From a checkpoint of a small CTC audio transcriber.
Model: waveform 16khz input, arch conformer, width 192.
Training: normuon at rate 0.035, 3600 steps, batches of 64.
Data: trained on two synthetic voices taking turns or overlapping, over music, noise or silence, 8.8 epochs.
Rows from block 4, named by matrix and row number. Rows with one number belong to one neuron. Each number is 128 + 32 x the weight over its row's rms, rounded and kept within 0 to 255. All counts start at 0.
# fc1: first MLP up (model.blocks.4.ff1.fc1.weight, 576x192), inputs 96-191
# fc2: first MLP down (model.blocks.4.ff1.fc2.weight, 192x576, transposed), outputs 96-191
fc1.251 [124 146 169 134 153 149  57 109 127 130 151 182 122 109  75 121 128 150 114 149 129 154  82 122 123 128 168 127 128 155 137 103 130 117 132 115 134 182 127 122 114 189  88 117 115 103 142 157 146  60 117 137 150 174 125 138 121  99 143  94 194 125 156 130 157 129  92  73 144  89 125 128 195 200 149 142 130 110 134 132  71  91 129 138  49  97  71 116 149  89 127 130 165 134 163 110]
fc2.251 [128  75 121 128 128 128  99 113 138 140 185 129 128 169 210 128 108 128 129 150 128 107  39 126 128 128 119 127 121 112 120 112 129 128 137 129  68 129  93 129 128 128 136 125 242 129 130  34 106 103 117 112 129 128 160 180 119 128 152 128 140 127 209 128 156 128 181 128 130 130  91 120 128 127 143 128 130 136 129 126 128 128 130 131 138 128 135 129 128 135 128 128 127 132  28 122]
fc1.252 [ 92 131 115 122 116 146 125  83  98  38 125 134 132 126 156 127 133 133 129  93 157 138 185 152 126 164 130 175 128  97 128 129 129 134 138 137  85 169 132 148 121 113 125 115 163 134 144  44 134 148 118 120 164  71 118 128 143  94  69 152 126 166  71 136 117 108 192 145 126 132  38 113 176  87 166 132 126 110 132  88 121 133 128  67 128 128 171  95 139 126 126 134  79 131 198 131]
fc2.252 [ 93 159 105 129 124 164 107 135 103 119 121 139 122  38 135 128 102 124 147 106 160  87 154  81 128 185  33 137 133 128 119 145 114 142 145  89 155  97 128 154 126 146 136 105 130 129 170  95 145  74 137 120 143 222 187 118  80 124 128 128 117 108 150 123 139 130 180 161 125 129   6 128 122  59 142 108  58  76 174 167 176 107 122  63 127 131 103 154 120  90  53 150 124 167 136 128]
fc1.253 [145 132 121 143 133 133 109  94 130 115 131 129 136 144  18 128 187 132 128  89 127 165 131 134 121  94 129 109 128 105 113  92 122 152 149  99 127 153  73 127 105 129 138  74 133 130 118 153 144 183 181 239 116 170  94 160  88 181  82 157 141 127 102 124  83 177 167 172 133  46 129 127 123 127 155 115 135 129 133 184 113 145 125 126 140 107 103 136 163 123  79 128  71 144 146 135]
fc2.253 [131 143 127 115 126 129 151 135 106 105 116 125  93  47 130 135 119 125 183 127 173 159 142 102 127 111 131 217 128 180 129 128 129 135 137  94 129 128 137 147 142 153  79 133 255 133 195 117 131 102 153 132 163 128  67 130 121 162  93 110 129 137 134 110 110 126 128 152 127 177 128 114 128 112 128 134 103 130 120 142 100 182  66 133 123 177  90 132 128 142 125 130 126 185  92 170]
fc1.254 [125 128 122 161 133 141 182  90 139 130 104 126 112 120 121 128  85 129 104 130  77 165 108 127 128 111 132 123 172 127 143  76 102 133 111 108 136  74 122 109 158 182 183 134 127  84 128  70 116 122 119 116 152 102  75 137 134 121 116 118 112 129 142  81 128 155 128 126 110  88 128 128 127  83 196 149 107 128 126  92 142 139  95 144 139 159  73 125 128  91 138 128 122  81 126  93]
fc2.254 [129 126 106 129 135 167 107 129 171 124 129 159 124 241 114 130 124 127 154  13 124 167 162 101 178 104 148 126 164 129 103 121 128 222  36 144 112 132 115 144 149 163 156  90 149 102 112 128 128 130  86 145 131 128 163 123 135 127 190 123 143 148 117  68 124 180 131 135 125 167 119 133 127 120 130 150 119 113 177  47 125 148 143 127 140 132 152 145 133 127 130 111  95 120 149 128]
fc1.255 [121 146 137 124 119 195 102 128 132 132 103 215 128 177 136 166 120 122 152 145 134 119 144 134 138  94  86 134  88 146 127 147 163 134 126  93 119 125 107 146 128 199  35  70 125  80 123 134 184  24  60 222 143 134 150 168 137 116 153 230 185 115 128 136 136 130 145 145 112 128 169 127  62 144 128 150 148 172 214 107 128 129 111 187 145 170 116 125 202 133 163 166 111 106  98 139]
fc2.255 [128 128 157 100 145 136  81  99 128 124  58  47 128 129 128 136 130  85 138 143 130 107 128 129 139 176 171 172 132  73 137 128 110 161 128  80 202 109 145 127 128 126 128 112 105 115  94 123 145 150 157 117 118 125 122 130 136 127 104 105 132 145 185 128 131 151 128  88 172 133 125 128 221 128 109  82 155 112  54 141 129 128 129 127  76 140 114 133 130 130  71 142  50 127  58 126]
fc1.256 [120  37 110 131 131 127 127 133 123 103 148 120 128 127 113 127 160  99  91 132 129 118 128  79 101  92 145 130 111 120 137  87 135 154 121 119 127 127 140 116 134 142 130 135 127  98  66 134 100 152  87 102 122 118 119 129 137 111 143 162 118 141 116 138 130 184 104 172 139 181 128 128 128 146  54 215 120 129  26 139 118 128 171 140 128  87  92 122 137 128 127 144 167 131 131 131]
fc2.256 [126 136  36 180 129 205 143 152 126 155 185 111 125 178 126 132 116 118 133 140 158 146 126 134 129 129 134 140 145 110  62 125 146 139 124 129 172 116 127 114 127  56  51 121 125  78 109 139 125 128  82 146 129 141 162 145 117 125 125 127 149 128 129 102 149 174 146 127  94 145 125  91 127 136 134  98 128 128 135 134 128 155  65 128 128  86 177 163 134 193 127 216  83 166 121 136]
fc1.257 [122 192  44 210 126 136 130 153 134 124 130  95 162  86  93 138 102 155 136 174 125 140 203 146 118 143 136 128 124 122 167 124 146 159 131  87 128 202 128 135 167 126 130  98 124 114 213 143 121 130  75 144 163 114 183 101  39 123 125 121 181 131 133 132 163 119 104 154  93 131 125 127 138 237 116 131  38 128 224 130 154 120 175  62 126 167 124 135 173 140 128 167 133 128 126 126]
fc2.257 [124 113 106 146  96 132  95  38 144 109 128 128 128 137 108 130  99 129 129 138  82 134 140  75 107 129 127 148 134  61 254 148 133 171 190 128 142 167 154 146  94 130 131 145 121 142 127 113 130 136 136 141 133 122 170  69 154 130 127  62 140 101 126 150 117 103 116 129 130 136 106 168  20 190 129 116 130 129 129 128 129 110 129 129  99 115 128 107 118 128 128 127 179 115 143 119]
fc1.258 [ 12 122 121 135  71 137 184 135 144 155 122 199 130  24  90 118 128 118  81 134 119 132 126 144 126 152 149 129 112 135 180 128 109 169  62 129 131 100  87  71 116 144 130 135 148 132 209 162  76 180 111  96 128 126 149 139 156 142  78 137  92 101 134 132 133 182 108 165 111 127 139 127 104 135 120  84 164 115 111 131  96 133 130 138 162  79 136 131 160 135 146 137 137  72 119 123]
fc2.258 [ 98 129 128 119 115 134 188 134 128 255 129 135 127  78 128 118 128 135 128 128 129 128 128 129 128 121 128 132 128 130 128 128 128 128  94 127 128 128 128 128 128 128 127 125 128 226 137 127 130 121 130 149 127 120 150 141 115 129  90  48 128 129 127 138 127 128  51 128 128 129 125 106 124 128 128 128 128 128 128 128 131 128 128 128 127 125  44 128 127 143 128 128 128 128  82 128]
fc1.259 [105 142 132 204 128 128 115  97 113 129 114 119 122 121 124 148 118 141 170 106 154 175  45  98 175 139  48 173 138 136 140 127 136 136 120 133 183 109 122 173 145 131 134 164 128 124 128 116 213 164 130 107 117  68 167 122 111 125 100 119 224 181 133 209 154 133 130 137 171 102 190 122 151  50 128  81 130 141 128 143  88 120 191 104 119 137 136  95 124 119 127 134 135 119  64  80]
fc2.259 [130 135  50 128 133 168 134 128 141 235  66 123 121 145  87 162  79 126 135 137 127 185 137 128  91 133 113 131 128 132 162 128 135 125 130 124  55 115 125 128 119 128  98 154 134 133 129 126 127 168  15 126 128 147 129 123 249 129 126  81 129 126 111 221 131 129 175  20 126 131 118 126 128 142 129 120 145 133 127 136 105 132 213 131 125 133 126 129 120 123  68 139 114 109 126 125]
fc1.260 [120 125 131 148 115 125 161  80  71 183 118 153 191 139  50  54 187 128  49 124 114 114 126  55 149 131 131  95 117  81 123  91 116 132 166 124 151 123 114 130 223 139 139 107 103 129  93 122 128 165  97 150 145 143 134  62  96 126 104 132 149  87 120 219 123 143 157 132 124 128 127 101  98 149 172 116 118  98 117 124  79 132 165 125 134 143 123 130  82 143  78 123 137 127 130 110]
fc2.260 [127 132 210 139 123 125 201 139 129 110 155 157 160 132 128 255 166 126 183 125 143 105  81 143 236 139 122 190 128 127 134 174 129 127 132 161 131 129 133  85  69 122  98  44 121 133 149 128 129 111 123 128  97 118 164 127 114 128 107 158 128 153  79 111  86 128 134 147 154 127 105 103 129 152 110 128 117 132 131 123 128 172  74 102 140 118 177 127 129 131 128 132 128  63 124 128]
fc1.261 [117 108 111 183 156 129 133 185 129 169 128 144 127 127 103 118 183 131 129 129  70 166 128 139 172 129 154 129 128 140 102 121 125 122 127 125 146  72  87 178 157 131 153 171  99 131  88 157 129 173 156 139 155 204 125 108 102 153  84  57 147 128 103 104 111 107 118 137 150  94  90  86 157  83 127 123 142 139 121 127 117 184 131 131 128 121 129 113 134 138 126 125 193 161 125 126]
fc2.261 [118 128 121 255 154 128 128  64 102  88 116 122 138  86 132 128 126 128 126 143 127 127 123 124 128 133 169 130 131 145 254 127 183 131 128 128 134 128 128  65 130 130  68 192 123  52 130 125 128 129 110 126 200 129 132 134 146 145 132 123 132 150 125 128 145 145 184  48 142 124 128 116 128 119 112 244 127 116 146 142 143  92 128 128 110 123  83 127 128 185 209 133 128  91  88 128]
fc1.262 [113 115 130 177 148 142 121  64 115 128 124 149 154 118 140 110 137 115 137 141  84 128 132 101  98  96 151 151  77 176 125 133 128 110  72 128 126 131  32 130 173 100 128 127 124 112 111 128 121 187 128 162 156 112 106 179  15 147 125 179 180 134 135 156 161 101  57 152 205 129 125 145 175 237 135 104  91 214 102 128 116 160 172 121 102 128  94 128 129 131 134 134 116 128 130  88]
fc2.262 [ 92  88 128 127 112 126 127 212 116 132 148 128 162 165 123 132   0  63 128 107 131 140 120 128 121 133 168 242 128 184 127 140  93 142  29 124 129 135 129 128 128 124 132  99 134 136 134 127 124 118 128 108 128 109 127 194 132 127 123 131 126 206 128 137 119  66 129 109 128 127  79  60 122 183 131 145 122 128 128  47 133 128 124 129 113 128 135  32 128 128 200 121  62 111  64 134]
fc1.263 [ 75 128 100 126 143 150 150 178 137  78 168  89 133  97 141 124 123 118 156  71 100  54 128 181 126 138 167 113  96 161 127 120 128 139 223 154 125 117 127  82 111 132 154 111 127 127 128 108 178 104 132  86 123  50 129 131  46 139 128 107 149 102  96 123  90 178 101  69 187 127 121  67  89  72 101 113  92 121 112  64 160 124 102 124  94 102  14 102 113 122 182 152 145 144 125  77]
fc2.263 [129 177 128 128 128 128 236 128 130 145 143 124 128  90 128 124  52 128 130 127 126 128 129  49 129 134 128 127 128 174 129 127 140 123 129  63 128 127 128 125 127 106 178 129 128 117  23  98 128 128 160 128 128 129  91 132 125 128 132 128 130 128 141 128 129 125 203 190 150 128  90 165  58 128 128  75 127 128 127 128 128 128  84 255 128 128 133 128 128 124 133 121 125 127  62 128]
fc1.264 [124 157 117 134 127  78 131  60 121 123  94 160 163 147  70 167 124 120 125 133  97 107 210 154 123 156 119 150 109 117  80 150 103 127 125 185  85  92 127  83 153 121 143 184  69 128 107 118 121 146 107 138 203 104 147 129 143 126  81   0 121 135  89 134 166 129 119 117 131 127 117 152 128  47 140 163 162 134 190 134 125 126 167 137  67 152 131 128 151 187 188 130 128 139 117 201]
fc2.264 [127 129 157 127 128 180 129 128 250 128 127 128 158 127 128 128 128 129 129 147 151 128 132  87 160 109 128 128  86 128 128 131  96 128 141 128 126 251 102 128 128 128 122 226 128 128 153 161 128 128  57 128 128 128 128 128 131   8 176 128 128 130 128 128 128 140 128 128 130 141 128 125 118 128 128 102 129 199  71 128 128 126 124 128 244 128 128 175  62  75 157 165 128 128 127 128]
fc1.265 [215  61 108 130 171 150 124 134 147 140 143 128 125 102  83  87 112 220 161 150 148 107 120 114 122  63 165 192  96  76 164  96  12 129 104 168 131 127 117 124 130 139 134  91  61 153 195 132 127 128  89 129 134 128  92 117 212 135 127 115 128 134 147 140 108 130 121 103 132 126 127 208  57 119 124 128  87 145 157 137 155 181 142 129 182 203 129 129  89 126 129  81 127 142 131 120]
fc2.265 [137 108 105 124 167 133  88  85 182 119 125  83 168 107 132 127 127 132  66 163 122 128  95 185 113 128 177 119 171 128 129  88 118 101  84 125 203 102 141 127 109 125 129 146 128 128 188 128 144  68 151 129 108 203 106 106 115 128 121 124 176 128  65 117 140 106  85 137 155 129  91 137 121 123 149  83 132 137 128 132 132 175 113  88 128 119 140 114  58 131 128 197 118 110 129 131]
fc1.266 [124 124 124 137 128 133 153 130 131 147 129  86 130 123 115 150 131  46  45  87 122  88 104 157 154 128 112 112 126 110 111 127 174  84 171 145 131 100 131 110 139 126 137 184  23  20 128 126 172 101 144 210 129 125 176 158 158 110 130  87 142 166 165 101 183 134 174 133 111 142 127  71 126 127 131 119  98 126 129 127  97 208 131 140  80 119 121 148 128  20 109 161 130 148  99 132]
fc2.266 [ 60 177 174 122 172 114 104 138  52 110  93 133 134 131 125 161 136 125 195 129 157 128  57 166 110 128 118  24 115 162 175 128 182 105 171 126 158 170 126 131  95 128  96   0 117  37 138 112  91 127 128 161 231 128 134 128 123 101 163 128 126 129 124 176  92 128 128 134 129  85 127 133 129  91 138 222  77 142 150 129  58 136 123 142  57 126 129 127 127  95 135  63  92 190  95 128]
fc1.267 [ 78 114  77 105 170 142  92  80 114 135 121 119 129 122 148 109  99 122 149 147 132  76 126 110 202 128  90 128 106 120 141 131 189 127 138 166 183 142 168 142 185 128 108 173  79  71  91 129 127  23 178 125 148 126 127 152 143 126 160 182 112 121 124 144 144 158 123 150 149 122  99 182 126 159 151 110 124 114  92 150 126  80 143 130  86 138 142  45 125 133 149  88 128 121 157 142]
fc2.267 [121 127 128 129 129 135 128 128 128 128 127 128 128 128 128 128 127 130 128 117 128 128 126 128 128 128 129 128 129 125 125 128 255 128 106 128 128 128 128 125 122 128 128 255 128 136 128 126 129 128 240 128 130 127 128 128 117 128 123 128 128 166 128 138 128 128 127 229 120 127 130 128 128 138 135  28 123 128 128 128 133 129 127 128  79 231 128 127 128 131 128 131 123 128 128 128]